{"image_size": 24, "norm": "layernorm_no_bias", "mlp_ratio": 4, "fused_qkv": true, "bias": "all", "inner_norm": false, "positions": "learned", "optimizer": "muon", "batch_size": 128, "lr_schedule": "cosine", "warmup_steps": 110}
Rows from block 6 of a small image classifier, named by matrix and row number. Rows with one number belong to one neuron. Each number is 500 + 40 x the weight over its row's rms, rounded and kept within 0 to 999. All counts start at 0. Numbers have three digits each. After the name is the row's rms in percent of the matrix's.
After each neuron's rows are labels from the 100 images, of 14976, where the neuron reaches its highest value: "top examples" is what is common among them. Only what is clearly more common there than usual is listed. The data: drawn small creatures on textured ground. In brackets: how many of the 100.
# fc1: MLP up (model.blocks.6.mlp.fc1.weight, 512x128), inputs 0-127
# fc2: MLP down (model.blocks.6.mlp.fc2.weight, 128x512, transposed), outputs 0-127

fc1.334 094:519492431525487485466522538464492488490490501555459512484523507512511539482406578473473528533514513457455489456579491503481489545512458475483499521539522489482572540502533596472462514474491520540500499400507530518389461513558414512534515460578463485465444491536414554537529477516481473481511494519434448477401479519558460512580496531577519474492536455442481497543523552486500545552542
fc2.334 105:495525524466498490475503456540518447503520480447565510488463491513463433510484480527510429543471511514571489484473597509568527532481457493532459512485518533537525517431468501440540513526504479398482474568593516475407515518450524522432584524550550542531537478521530494552452461511453464441537463474514542454527482570478518568504524491420558490417456532546453525515474478458543506459489
top examples: yellow (68); plain (38)

fc1.414 101:442539446471476507507491525458480560525460522502508451497547613520546520510529493517474498581517453485516527471522493462494517483442496453494546531468462477466521459540471516497545447545563591499458487464475513504492541527503473430502472542507576437498466478509444521514455498536516554503538478449496518418425492517518550436525568416472502573492473609566445432528460491544492568479494
fc2.414 106:493463440508476517517431476524509576516526511575546431471523445503463483467518465486558456495540519486496508516466502489522546485480494458518542479478455589530534465486527380543431585575462458505571515552449515493574487475448478470488468420468454498452459421483504436478487493519481469476472456508491552508505569560484497455469436498598507501530507429520544504450475482519502475453525
top examples: teal (96); plain (41)

fc1.453 099:526518451452475492465529528542464561497519466457456462465497557483537562487526574508429491469504513417466473479496406442532511545491473444510530459544502453524450508490425532513475489471502537583463515511514526493539575560505457532570514528498464559498533456551501526513425476498496575572467457473552557526457475515489511438548513426547466518503562485529476504518468470515550511382478
fc2.453 103:478501535474492588551535511497505467536513539520507466437488578473510474521559402491503482550495433545459531511527493544392560446569452486514462540484473499519498518482460433514530586506550441487545495525458444524530500489547498471519475499571483525589444495476555499523576445502477462480514503508489493461511532463410449546522444475574458510511463531509488504578565529512526515452538
top examples: teal (94)

fc1.146 075:545465478427415479487460488487551489552471488500537437496520467514558481447430499474528534531499471460451491457510545486540523584502537471490530535487508439547487475530481487525541449446494473476531538491606517494534540465523497498524424510487479553552419557492522484467436472492507523553483532468629453549571536504492470524576511503535599502500563496477481514537507529510525415529462
fc2.146 082:523512537580516542542512515477469465490545484471499576499548491519479505468527496567537414460488533497495440501526548486511468568492510508522532511555460487482463429473458466465412508543615485551495405507512460532483560463527449535495517540461442456481489480452492456471556527493521456467533537481505524441530414481506529446565468488446514420492473583511574446527475536448451475491517
top examples: purple (94)

fc1.166 099:540527513473466497594497477470522522503517520488539485452409396484513453530519568533469501566522480543542542546503500522529579519445477487587477502465553479574481481441515488573533452459492494413430543466470482512458474572479457482532580513424505517484454493555508462502476484526441470433510522501524467518545469412515496485587504472484488475501542474519517533507513461571434485500485
fc2.166 096:478583496478515531417464483530521544531495549499472585529448450460508485488515507448484453537530466447475496568491419567473481484491504464495527482522426522449489538441500531527544536512529500475484480476497539492435488461541498542435482475561547439515527493457509505490494519470611498498488489517517549398556552559571541540408449476521480508529536507533399489484518519483553454498569
top examples: white (88)

fc1.178 095:507527511496554516490553488491480502474479534529478544481484456482529516435512492505577526514555456430529589431466477462605521441449510445535547446491516446476503442498462526459525469509515478583504417441539590545506543478505524437521497478433452594581449490521465541500543531495501478459454532446518528526493494508538483442497534455527570576451539507530522501481489509499537464496439
fc2.178 098:512476546523489507499458474527487441511476529479509541556572496490505487432450569538500475530498504558534471507478566469462442415491552454535585516571477500551420585480459563434538452527477537505515516528467472405496474484542531580459495499548511455498479535504523507483562518456480432487513498477478465447484544481479503496505486552501500422502591479458518420531492433438489466481434
top examples: orange (100)

fc1.118 116:513547460521537559505581626455464506462489497490532562445464511474497585513540486498413534537557581467490495571496556561500539539528498479480539551463536531485468554497493547487526514520480454509495523436492592535515479486543493480515520552406511474506524448565501518471418499546505497508548464518439521483441521566551523552500527516518502479517518477524557459574443521452501467484534
fc2.118 118:506470491445436496534441449461471559511476433550512522457555513556432464596509481534520457464522490536475521539529521469606484451479503540485489471555502572487499466476472514461433483522462421505481435479476488502475497528446519510551505457568503445493486484496507530535474482534598462506490531498483521568609535548434524480457491504519523528470580488522480420520501479583430516493524
top examples: white (39); green (30)

fc1.330 103:452436484538524429524530556506545467475426454476489530480509446481557473466478512514452551450566439483539449527503511497501469462532484499538472473478469532484469427530428455502567521527480546453568438436508509546516418523525542504449425523524526480413513504514478439518507473455457533488480564494575567551512598496520548497497561561447539516549465501504498544532460463510516467553510
fc2.330 092:463473472502484553554525503437500492512541555460490443452490465507538564509522462474532507464549514539513543538450511500592427558490528562469543549548514525458429471455546506492482493468387499447438583538501537557486534489461470498509452504559492437523430487514487509484548566475549473504461474502450442473447546488557555491532478463541481426452516458499476440416500467485471548495507
top examples: green (89)

fc1.300 122:472561500549529512496521570428451496485446463483523481498467397431462440477498517531465529531545494517556517489525478502493531498514485537537494510456572462512575530493525535527493516479485504569537459452485483522478566482562467490541485469537489473474486499512419518461420449522529525466536478456611449520521529413526557593511499450445578527548506534490535501435498421462460537465513
fc2.300 114:524546457419527478456558443452504464494554448449521480496466511509469499520508439506476516504521493551473482509494494523542547479517501500540494578515443529482478484466503465504493481521468472448464512562461498470505438470469465458498480492471472462508442514481556541548483461445640482514451529547400544405543495552554528407500462483496508432485481482486562537477577525509437434543563
top examples: grey (51); white (25)

fc1.45 090:476441508503486528435498595450481511512518560558481538477511489484471525504496417580516528422463468469483516506515552510501419452495490552472452483573477524442461487542447596493542488524475522445550489511498491480486506511516559478536540536579435537452512556521520518500584505464565515478497483467487474454514543538568448552510517559534585470518448527486438519573486513471568554522507
fc2.45 094:554411556499511473559502463454532471539405523463564493527505471530569452527515494431482505486493466524500477496462541485456572553471497440518459531413505531520544508489554473570495482553513497469491480419542504436502481485493425494466510524450536437536468525525524531512510525460437508578494480414521497533427517540463558478534498532429516489552452426537456450472551488509503439461486
top examples: orange (100)

fc1.503 093:456503561482462575440541519482487496491475600466431508449513441514516580524492497524532509559519469529557511492476489518512506450503494514456586483487494435450483506400532509424522446506509434523434510576515526534532507528516543512514563452526536412514416433459489510482485491493505551465539475443532508512418525477492561521502482529526548489510436478509497493619474564482515508513482
fc2.503 096:525528495513484467527484523508489506509478386452529494469441509513431448472515503520497545493503497501505455487536491481501436531466529569580422543445543545494479513527517533527495486579495429511538533471465535432409502591411505481515458478478535426471542517599525486489549506524532447438499474482434529569545445504507424459439513431504544512504540485536529523479465482524488482468439
top examples: yellow (97); plain (41)

fc1.237 080:490509413424489470549511441523556518516520598534480541494507495450433528451482511519519447549474459484446493570493545537531516600511453535514497441427522501509431548504537492523450473423433508516505570537454530507456481457490583529403514494552482489468495527461495548465505534525484491465550421493505466531560479552492456533457552524559549500532456492434542472482478531520513502522513
fc2.237 086:480550549563469512536518536421449484510560489532455508542516538574495527565541485515462511471505513511484469523519532571439444509494512485455565464537500437484488441562515445436526511412557427541484483430566544493521501514542482445552459606500530454498533532555468464500440476498500566500459558453492437534489448473443476478490549500531510546504496563561509541521505479475521478453452
top examples: green (100)

fc1.346 122:504424431505487502455539560588477430507438501489484494399519467540482453505578500483508477525501510524529530470513524499457480561402568506455444476441452535503502510523431473552489460469500452535492525506546518497466464488466531490547532475464498455542521486485546497545459523599499408481520513547549521473527529549562526448501490582483537536519469472550480510510595427490491529544462
fc2.346 118:461540500513464519569469440447455477535508523512537547517510489584499465570468530490532504484497528529545559497528418481571547536469544519528485541499448462441461486523473573487456508499447519465532525497494587472572502457435502463490485512454443451501488568517424520477441529485566576466460484526485466511448446484485487514552483476463472500545613563536439496431471533495561484537493
top examples: teal (60); green (40)

fc1.63 085:469481505499517481520549473440470502441523517437521465542516449482505495569504440521414486531497480516468447563587444465461510483492447518522400487501528542512513449516467542452463547470543462464506458565471502550491517559487524453560560476499473439507480450526557529443545538429506478523482480469570539499506520429513575610463555532510523518533513540518492528552523501493454516596486
fc2.63 082:520472405431565513455511396510490510468486485494445496524527522500450496480506468536432538452432464526480500534423531436513514503465544478529519402439527466492539468510536528503508567528458502465536509380541478477500446487501474464466515450509465542579438586497458514520448490524499613526464498542480532505528512520482497421482520451495499502463495473458391494486510509517520514498506
top examples: brown (61); red (34)

fc1.176 097:544456516495557526393559525552432585501493493469479530554488485518530484497560494556478532507507437556580516494464498506475529505475519498531480426497414550490438472485532498446539466513508442542470473517545440439538467500510571491465467451502403495458523449474555430524489437522548510502531495548523505481483471457477513522434506528516429499446448538598517503528424520504516454483510
fc2.176 102:512531553502418456531551450471494495501549457487476495511510482470481453540483543472513525543547512496519603554542480501443584423517489528542553505509423509533538478591461557515499531454462520502539468538532488570535473500443469507460493428438525532530438503483501511498471472488473534421534476483408538583491520506432476538530574584485490494486501459540472472499494453467447454432498
top examples: orange (46); green (34)

fc1.187 104:520522449526497502454506522552573555463524484544530489534516450435450413402502490446473478534494464470508442512544488466483534499485571526488461497447453471544464553486449439456453481407435509594515498504501563427496582454538496497526482493539524517553533440512494511440552486461481495503437462497545480556520451509509524416504454507534549568462530556547503499496482459541483459514499
fc2.187 098:516480518544567445491559406518447430542509486564555476516447563574499561463488499504525490494443462445481439536471507546509473492460546438428448516513501520474434391530540535521447494534547518468509551534514431556590549481502445506465508481492517432472570564485454444548464503474449535536500430520492529496523489533531486504477481447507552473516510500505538568493479498469537500517466
top examples: orange (71); plain (48)

fc1.17 122:452453523511511515488516402586506504488491518493525419514504481504526552599478486405467493539534513484527538481474517479546502491430453503467511482482518531564522522440462470522485443455486517489551451491467554421490536516495526448530445559543503529545513548495480488432521537436485510506433526542479506394543452464554538485429525514533524444488509509504415580538466539495497460584496
fc2.17 115:517563383573507568540532503559520462535463563516499528509499498548508458471510488528493419501451504476516559480492461498462469541402507519528515465488419509489493439521608445487550496513549466499608573427547496573555493474443499488463477482462517502455535456536496517547469483517543454512488530474505499545478579504468536487538461443441561462540489479498491493507504537527534498532534
top examples: brown (50); pink (46)

fc1.504 109:499487564422477488491526458528532473508452480531537526477458499500522603461549540419500487514506525460473535495461486561457493503486544531497434552504516475506556485418560498512506493538463532514475553491479556517563491525536492469594575499532529541473437492511478538493521480493566464486534485454479453361530531521483497489502499470457572536465456429494562426497495524505447564412512
fc2.504 094:500458469494499450476507502437509507567469537463527477509542544528512439534484458469497458558503548458562491496546501516491432509482523410482556419429500525475494505476439528492517423526514467488469477525454464542454524483514530562591517552483485443516523560530505487554532509493510488561509572455545581480458496534550493475369424462508554482485553553448513508436483450519536497455518
top examples: grey (51)

fc1.425 097:460592504546515528453480453492540554484434558521443466490556468515518571479462536470500463515524429512539500464470502402518538490540467558388460568526478511511479469486562482432482510522494463461525438445553475491501500503530489548481465513531458495568488510537512501527485502518519521476435528527520473443517520468507537605529510489532498545483533508531453405464530471505567505587413
fc2.425 091:493493482471467501439476516485553493521558502450419530500514480548546416535550511558543541539445539504429538418452458466467569514499503463569574534498503566514521364472503472469501483521472491484430552581545494515520522531488462436476520519466407494519513537464457440495526487497499492481536482515502454574439424475479489480478510469488547467566512465486544526479466562520498535504516
top examples: green (78)

fc1.462 089:427499406529595514494513541486460500448475447506527545543519565448494521479471473517500511434408501466517457489455517514448510509536460487595529472488482491430520447420506520505497518489494527495541487449512509503467491435426530459534536446552495492407531518524440497490454543535531458460446590524468507511444511425551545476488538549565505532482524544508538529451475439533533534544526
fc2.462 092:489480462475472531490443486473479516576497471466507482514587473562491514552512524503561548545529470512420625480551489472558473506527486575455469507494517476518532529512549533596532490533467513523469541570512451539602459527556474539433501485497479495538509457480563518552514440490532546509510505462522473430562475599496564493480502458496453444521496514503443535504508519528441496467438
top examples: yellow (100)

fc1.429 099:457506586447481561497449532545429433513515524499493435580430520530554521511552457500563490540504489414513532579511416513475526529547465485568506516478521531469522511488482493502499508518535538519464496451468434522500464548494477493473503458554526458515496437511505522503449536489571489463548493547557414528538552526497578488477537527628519467550501550479457463502470534557478541501521
fc2.429 088:500468430511521494570552527495520500423526525418577524537486478466512479454478509469493519519475555488432488435583512565527433549457514518510505464465490566547530513540548522569515524465523469516523536456582563492535443477506470539532503495484513493486447485485396520545569448452463513462541520459544480539558478452492402518495426475471499456481509444572538527472481474470476543536484
top examples: blue (98)

fc1.124 106:532496528533497511443524571398505548546458521467555516522505471523576492459525484481554508494495542492494504502538497401540490458433521470515573582449528493590544468524462445464526450464570506492499509459459524498530455484486466488504491515471480462579519478567484538406524506476468464479469455480479487493524558488555488569546557516532506484508495596497535520499470416492565435569502
fc2.124 099:493475525482532431491523477530450496546544483488546532447420475516452487521513585571478477514502487491473465595482563546453495604443503499499533448493487587524505441467494482463415527568433511494506505509525433492472529478502489560531482496505473575437485537508475507525548463479537473577512474543518551466550556518461463510512438566443551459482515435505461487441488501491472473417470
top examples: black (64); white (29)

fc1.501 082:496484461463558550471510512493487478503419503444483505594555536564505564431524523517575471503447532546458467499435435523520467469470525468481517512558459505501496575530584572453459494562529526495464502505553432499447506542454495516537524519487530531531533570486554574430491575436574506479511546456483472548461511506560474527481539501505483503415568498468520523481475466448542495500505
fc2.501 100:501445504480457524576453486563523458555563478564477488491481557466467460469435535464509580473501513546474502434521570449472496548507509536501566517505510471497438559521459435507565566531540539476461466511479578453465563569560488502545491515478545445493456499516466483492495496473464487515459475546468471517492536519448451552534509465473507497530421525411424549446568535545483556493474
top examples: red (99); plain (49)

fc1.473 100:487483507498498502526531468485540553508528551538453489483540517522559464498462483539462508512556522464434490426452529484538455432419583484517451461507498470535451492555510543457582418531469481520508572481507502431522454522504431431492562490498487470530525469540517501456473482517495522464473505567516518464482467495486410557542568547441494542432536490575433578497507405518508516543508
fc2.473 105:479537484573492536450549537501534512503500519541510452479455410485479431558474538514461506492416499496509451567508416456486521537501492484552463541491471462499523489544498471476546515505545549450478502488513488475485580430517464571473462449466527471450422531454574516423489537565463463456532458503442550563486529518531535580500561471520492593545455543509507454485530447483516560497497
top examples: pink (100)

fc1.148 120:504540492460512541503380528554530480496518502479500508514460474509533512555492502532485472474488525534471444516493526497499470512566465437501477496500536499523477601493515445488392525538510545505482516535538487485531476471501426546554477512469554499532507469437486546588454493485446448529466555513561458529521430521523481498446451521606441475498504535521519601470577478517479438444590
fc2.148 121:520551493486515440532515581495583466460436455602521515487469516490387582469472510501512484511514462464485494511519515554411429480520467477466476521494489459536494442467570479488503514500483468502520463523515469536467491541501565492383481502478474542493522490487521519480561466532468544539462457484499592501512465492463459531500568471491532582474483607422460526483471512522439532543485
top examples: plain (57); purple (49); pink (27)

fc1.260 115:490489499539486436538509437527470541523563484462496541490509467477568528464523407466432440472469505417559509552488449574535440557437531529521499494477458508533475471581462496431442522513508480458544475477534496457536431531530473633497533546477526463500437447490538530451555509512518534494436490499529503512518536495494554474488514465505549447428483438553532449521535491506444484507476
fc2.260 110:516435523505477492550558497492476463499477523537458502412421473470567497522464415448501538503525469546520493519488547409491444583496480483552488511479524567455577555495492464443507489464519473480461504429547468438556500404542557487486444474463480495475493540490489465519568548505574532489514457510534535488511494571521403467496488497512501529470488562516480453450515417476555539469525
top examples: brown (99)

fc1.251 094:461527453568478505571502480512542481433504481482547496561493528505497487506524489560533554430525508464535467476539470417460436454513472499537511503528522459529511587489521519522541513576523514547495507470508553422491529496497523439510565507537517556485606464491490467533514567459535481505422496401536414556508493450505489473497484368561495493512510454471498510510551500482500501420539
fc2.251 097:416455522397492465531388519527480485499508461468565459521554520529506508521535505462466512496479522442449474458503426465463521506484539477449532547525516478534535412452437390474525583557465547523518500520459484556543465473494491562462486575495509476503500539482511501522545526466464515499510526502507502456534448560461563497546467547571492597497446500436533518494508533508512506540449
top examples: orange (54); red (44)

fc1.384 110:470450512479584508476503450487484507531570542521503455382512483450472563426563535431461525564445473486462452468512478487530561574550519551547534460471552411438501474542498470545516404505489471480584441519451518538519433527524570508444538494467447504476480488561541533512525500532506497486484529474507507530508525527518498470531469502463477537552494454421514471456468473531449517493504
fc2.384 097:541485452563427515552521478408504471480495543474500553472520434589413493501517458462523464494519451546524470469581509552458490452426602567540524495427506502536469533513463459470462485537509462485404522483473450435514497490496497567442528500544521480537551460516577513514459494481454522543469560489434532520500560494498456509508547462503532519457475517519539474457483487564540507451496
top examples: black (68)

fc1.29 101:449524464565563517427449434535416553444474518554519528469500483464517495522515492570524471539453485461452519449420479451497492529497495519461412474499463435474415547541438531571494512503507445561531536475444504475522544533554518484499483548565511445499449459482515567511476539498443508501492495537532535458529523475488537488495529555590458583437482549503480505475495457542537501560508
fc2.29 092:457470434482411499483529538497525513499467502532545437564551509546528533518462494562404548477472489495553529493486556458485525454543559492519500541514473535526571466471586486457457486526512526446478547554565482484534509469506430534509476496436482485451477539474436443476481454520508585445506454534500548569469499512519525504456545565443566417544514475476531590547514531529503528503530
top examples: orange (100)

fc1.137 098:476517515487464484430416514473494499508525560498411497464454499440521383482490558434453527573513404529525451492493518470461535450510535452490480475548531427493462486505498521475534550528425520490437458571578452473485471439522442484511491490515520512531525514530454468484440486508531495484461512586516501527506482460563472583519514534592485563516555529509488528515534470535542505477549
fc2.137 095:466525547461512448508561441517501465510488516476549538476539519479481456527506568593588450468549477492533482524499443590473459492472496463448568546515474497527516451514588535523513432522554563431500496479525497497403454534455473461459545518467456482453475452536462552481520506478487428502525445478597513538506449551468506520525539517517532518589501501535469463512488462504499415533477
top examples: white (86)

fc1.88 084:604558491451553525481449513501549479454490591510505507541479513551519482558483447433493554508478441471412549504492455475469561484520540547506484490429459520534528488468512496504503499467444477485547534468510495471452485549529540523491458476548549597441508537532490544466510541413610494498489502453440557515491448459571448528465537522546455520487415528541473516515533493526543478478495
fc2.88 095:548482480517526477487453528513465460449456513540502545483451514483492511410474594485485447489545463461566448559449502553519450515484496432474517467489415462488476475564488494475583590503487536553610529519486473413445512471476449485466483542492485437513508461547498568539489509480469443534538562441477454533481499501533505561488470478431515524534457450487491551467481481491521420466489
top examples: brown (100)

fc1.415 103:476485434547539512491507475562520490514483515503505587501495523515447527456499455376446473474497446503551488468455502527447489543409516550480501495562455481484506498608460435508536526484522545492509423582530507525447514400506464550509491452499447501473485503515495482584502554435540496445508524568508501488459475540569475510546481533463499448533577540487460442520495487485502542559477
fc2.415 102:458489485506498520496491527515546506574474523538454578467526473509446470476521549570580501525446495467393529510468488385557481473486539454441563495453526454513505434524535556429448514524498470472512546523536496484528521523458527446533536524530528485470555554479501465438450523543531464499484544449521519573447517483446441494510546475514492543484557505521464523377477536480461442490504
top examples: green (93)

fc1.83 114:458462474486503562497493508514520504487414544509528560533472564506545478524520450554493513548513519455467534495538539514542494578430532490492409502545563519523478473564472479529528450540493458495581522492469485590542552464503487462506501374460475444539479401517505443454575484616543497508539503475512496506434481483534476496530472515510480537515456470477471539507512542464545565535486
fc2.83 107:485451510534531539504545503517403522435506583451489500506532608512435552600423456516520474467517519522524478527444412503488494453479486508579418465498445454548481484512489545500512497447525461559419524567473526474547449450502504556530533503467492515474451551478433482556477535459533495516495489534458451546522510507456577481486571517520485517502573507468481505538526497533518517486450
top examples: grey (37); blue (31)

fc1.394 084:500461460502515481536428547473478482496469566555498498505468504441508484590437540574536448508524432563469462497539520474506477443562509542519452483554471519499530537536487455471494490488503477471470440514521541598521450639551554482508521504522537527557454485535552480502454453549448429491515506545533466543494497431542476532469595494519505486513515468516561475518460547503478462472425
fc2.394 090:483548435523448549491497477583463433528521522377467536433487540505549488526471538503506516514567498542477508519520485560479412485533518442451549517488479555511449545502568536494522542554482500479509577434520484487465529386447466515481448517492465430442457505492489553559513491471556512486506485449502513542480507491460560504437450503515479567455516504495454524458486545481541567553530
top examples: grey (90)

fc1.235 080:466476492481520459440484510447459456521472484506513425513525479468481552560571498538533425481561555495512512474491529528487481454447487522491502508544514505438511483520553453530460427588511518523565532480477548537462549500412447530511466489549495485502494443585589464490520561456460550473493477509556544521484473475565475484535516506545451524416414532491505460407464409483529518488511
fc2.235 075:434454570499474472544453528554552464494467547501525557435552499517520503503472529505476530556412610551532442547508478469569560482516469465528523559475481551528583523468395507520518574554524501551482526512474475478468518579478492540508486487524497515516500533452487560536528458489546559520479487455536457488520491484457516478556594505442528453528484466554515544533535488539536442537518
top examples: white (65); black (31)

fc1.103 104:557536525475468552550564514410489520481448509496472489471468530517440483522517473490525619530532485498501463560553518564518501461498459485492442497444572541416488502548469488444570503520475454462457520513598479530514492507495473515563476511482533457553543496582418511519455494567488542536540546468517476521505515438585527453485464537526502540504493519554556474558442494565500512447503
fc2.103 111:581516545449482485431471503470407464495497476491484507441461480479560505511570513553585510447548540472502528489444540469486475491497453450529479519537529535502499485491496580507536538500504477552438543514474497434492488548517478491539471486437490484479411478455462486531481546584558446479502479482478556559605573537490543506510447523566550501499550447526455510518541490484441425554537
top examples: blue (94); jellyfish (25)

fc1.2 102:542518463524532417538459549508504507525495461547503464440488568485444492487558530453527459508498470459540525527464504503572461468503458517502524556432489484462495457548488555493464443536522530480576494512500505474487513527476540593555514431558525558491539473480518478397540472607451473536561576513495541510482446533464432508456517567521486507482475524447534438498504450464567566475475
fc2.2 102:542533498470461523457487443495543479523535504518448433438502502489484597571569481514481532546484541465512445521535499548518586453519569505495454486496535543490481462407452416490526469520482531568475496561498418537490516514439430437527576521458511510526523544518498545535479448528494433565439518560504502496523467515523505403525483517473504540475462561561536463525486505462457466530513
top examples: green (96); plain (41)

fc1.432 099:472466500517543464526507537462497554482535485568490466502551456500504492524465527510518486448532518505438482504546547422509505514536358500560466551494508447524502487508530563448472470473530504550553550419519533512588532522517504447523455448534563509503486511525552522462564479527498525541451525562567503512505432500512530500514521434482502519487502472409503566449641542502533477475511
fc2.432 115:451482433474466483538537532419489472466478470494485496487464549565515464440473443521461544434454498440588505512441507520484483451471491563461474463491442491513504511467523429529419515572528547507494448494536544458452498568509534499486516513480500464448490511442537513580517511510473439515513477501564452426576471453508488465464504578547513526430486461555547491530480492599558516540467
top examples: red (100)

fc1.450 095:483437512490429390489485522527553410489459537496415419543525489484565556505476489483479498414509465431523459493516474476510531489540482512494541519569563453513505445576539534443579514505507508457458489499524553478553539523505578459497519487490546518549470461465475494462466443548431431544486499483464417475431469490575514469495482533461513527514478498483453482501450475520504463489555
fc2.450 105:437495480534511574460483471478474519485560480557533525374416506493472566513520485430512468500508472561516479514498519497528449526528525507498509570512511532451413543392445459520498529528457539498550458464461518473449461426476523549562489463537465494431494435502487535518486444525568450488445495531562542518524490543516562522566495563577508495492496459511566542498527480536504534510487
top examples: teal (83)

fc1.223 081:452485570544499570381461459508542526486503403487488469484526469430535501464520524470486436552445522445401432459507468491490527466415549508524507530496498465513487503573551494487504527498483527544494538513564519478498524524504581511494544517529453427449470496443480535504444499510510488508548470560531451514510526501534554546492513518518472509367460472476537475500481569511542443511540
fc2.223 081:470454500481490440549537446435500570496493484490438605452530560548411519461497490580464491464532501479480526525498514521520473544572481466479488469495433529511482465451436529579515520542512490516508471406450493456475575571470439513571429539457537551482452531571486479515537533501506515473481495511458564494527438543477422472534507534421513483503523523496504464518528442525506534490462
top examples: pink (99)

fc1.128 099:435511502520501494508500523526432483494543425561511521544493548505522503472448496447538433393574530447526500484522522510523521462515487520529441522561428488500504464483436464526503465454485487522513505522430472419477523512553463464610446474507427506448548498483493529493510506486495494485411500485494575548431488490488551444490464560443529544475524502485492505483526579474618543491553
fc2.128 117:548500546484387551525454486490473534430455560444418461488501495580444494479437488527503499470464488548515483511458520483489501513526555450517555433502497456495430569485474419508468573512505548561535484466526522451600501419535509529497534542518481565516517572489482488527510484471478479484492516444559432499494471522509541496491534527510489488445445473503574471571504519546520496447420
top examples: orange (61); green (39)

fc1.67 127:533476499508543439472548495514487515485517468521416498461516457492519418559528478520554383526489447467549585559513491480473491502512417564440479537596543495437509455482464445450567513514460547519528535462423464465486508497537576446496491496499451448562459447498453511483486472490525545466531524522501555452512492521493469556473561473457505485465464476457494463502539492480549589538491
fc2.67 127:488462470447535523508506493486542499464540511472468488520533501525553435515420530559432638523532584504446508468496484446583519513451496494581532553467488554492506549532545530560555489498468519477498554499518544442494466472437433492482529480498480552502499526521482452542495473513524534516498498503510474470465469422435568481498532598519424467502550494563480438446482484465513510464425
top examples: pink (57); green (43)

fc1.207 102:488500474566465452532442522464541523530520521484562507476579406491525536482548563443464541526564513490414433533503466527499504513440436576471444536471565521505569558442488521551474540460534473520488481454491494515485488567499560569545472512488496470520522474558450542473518539526474528474510461455438545469480527477521424549472531467527512487567486557471542495551499585450507451538511
fc2.207 096:481583554481498514426509568558501529573492552549485509483439527481452496470593474523439462490541460487612523527581542517462487498548572458551483450478451504519486473515503532509471524583472459532482467501456479560520494505406498491529481564480566491475477499476500503546457490500478507549494538532521523549502512422505572469574448501426588497473483496505497491480491442546476473451484
top examples: grey (57); teal (29)

fc1.286 088:507510530508499490457447539485534513496492487473454526550519500473506535539496463461534512460504453445438513470500537534483507433530519507469519510417460481419534500528502479541555488494509451493517522531526593469505478479475530469467517533538526484586556466588557518577468462561568508506456521526575481484582595471495377509506487486452447520514470534544550430536450536512488469588455
fc2.286 090:470469483507482483470486504466466496464460522441484549406487450498438511451532506528497564498560535496497542530486505570548474506467498559474531449514554462510535477487481569556459559485515466475474509475466472452434565505540498473569569454526483525572458535472370518454516472484505499456585485493446479554408486457539529463493481536472474560468477474457554433474474446511524439476463
top examples: white (31)

fc1.356 121:531453511511465497561474525516580465521556592486563489538491465466487508493435524525499464484563546539437477466479464518423471528445517426575487475483494524461514496455515501483535511548465540487466553473470507572494507489511451520491456533513500528537491455535555585561528519496573553439523477496501516406469427532448527480450449549524422452512585553498495560522485569524505522475534
fc2.356 128:516516484480560401516528483496509549475519422552497468544496484546533478445516534447519585511452504532524444490534505553467497539458455573503493570563519437538476525495494416495517477529557483481449485575537500501435482468499542539475545570594522530471513458447495445510480431479449509555487490436525424507467551435536458492472534449478527474493563509477449521452508480453546536535536
top examples: purple (98); plain (36)

fc1.434 095:570497531486503492458506558462583445512522485552499559434525516412568473541518543456466504535571417501515537427497535520422542479572565455501471453532536505492455526475458546463553515523466460492488434502499520494526482464525540533529564478457467462465491431505489440456453504523517519483462466470549509465502573482557493495521591454466477516542575489461410511508496488456523493555516
fc2.434 090:498454519469515492467479451486443456444468532485444534478481437510494460463574456501541482523537546526535554590515488553495464483554431532562527497483550459469500468532526532518526506502499464547525437491474513484444509486526456447478538561528492414454495486524523565553525520493562386475520517550487515473539463566454554507406448517520494525515535445501547454505497561590488545530428
top examples: teal (98)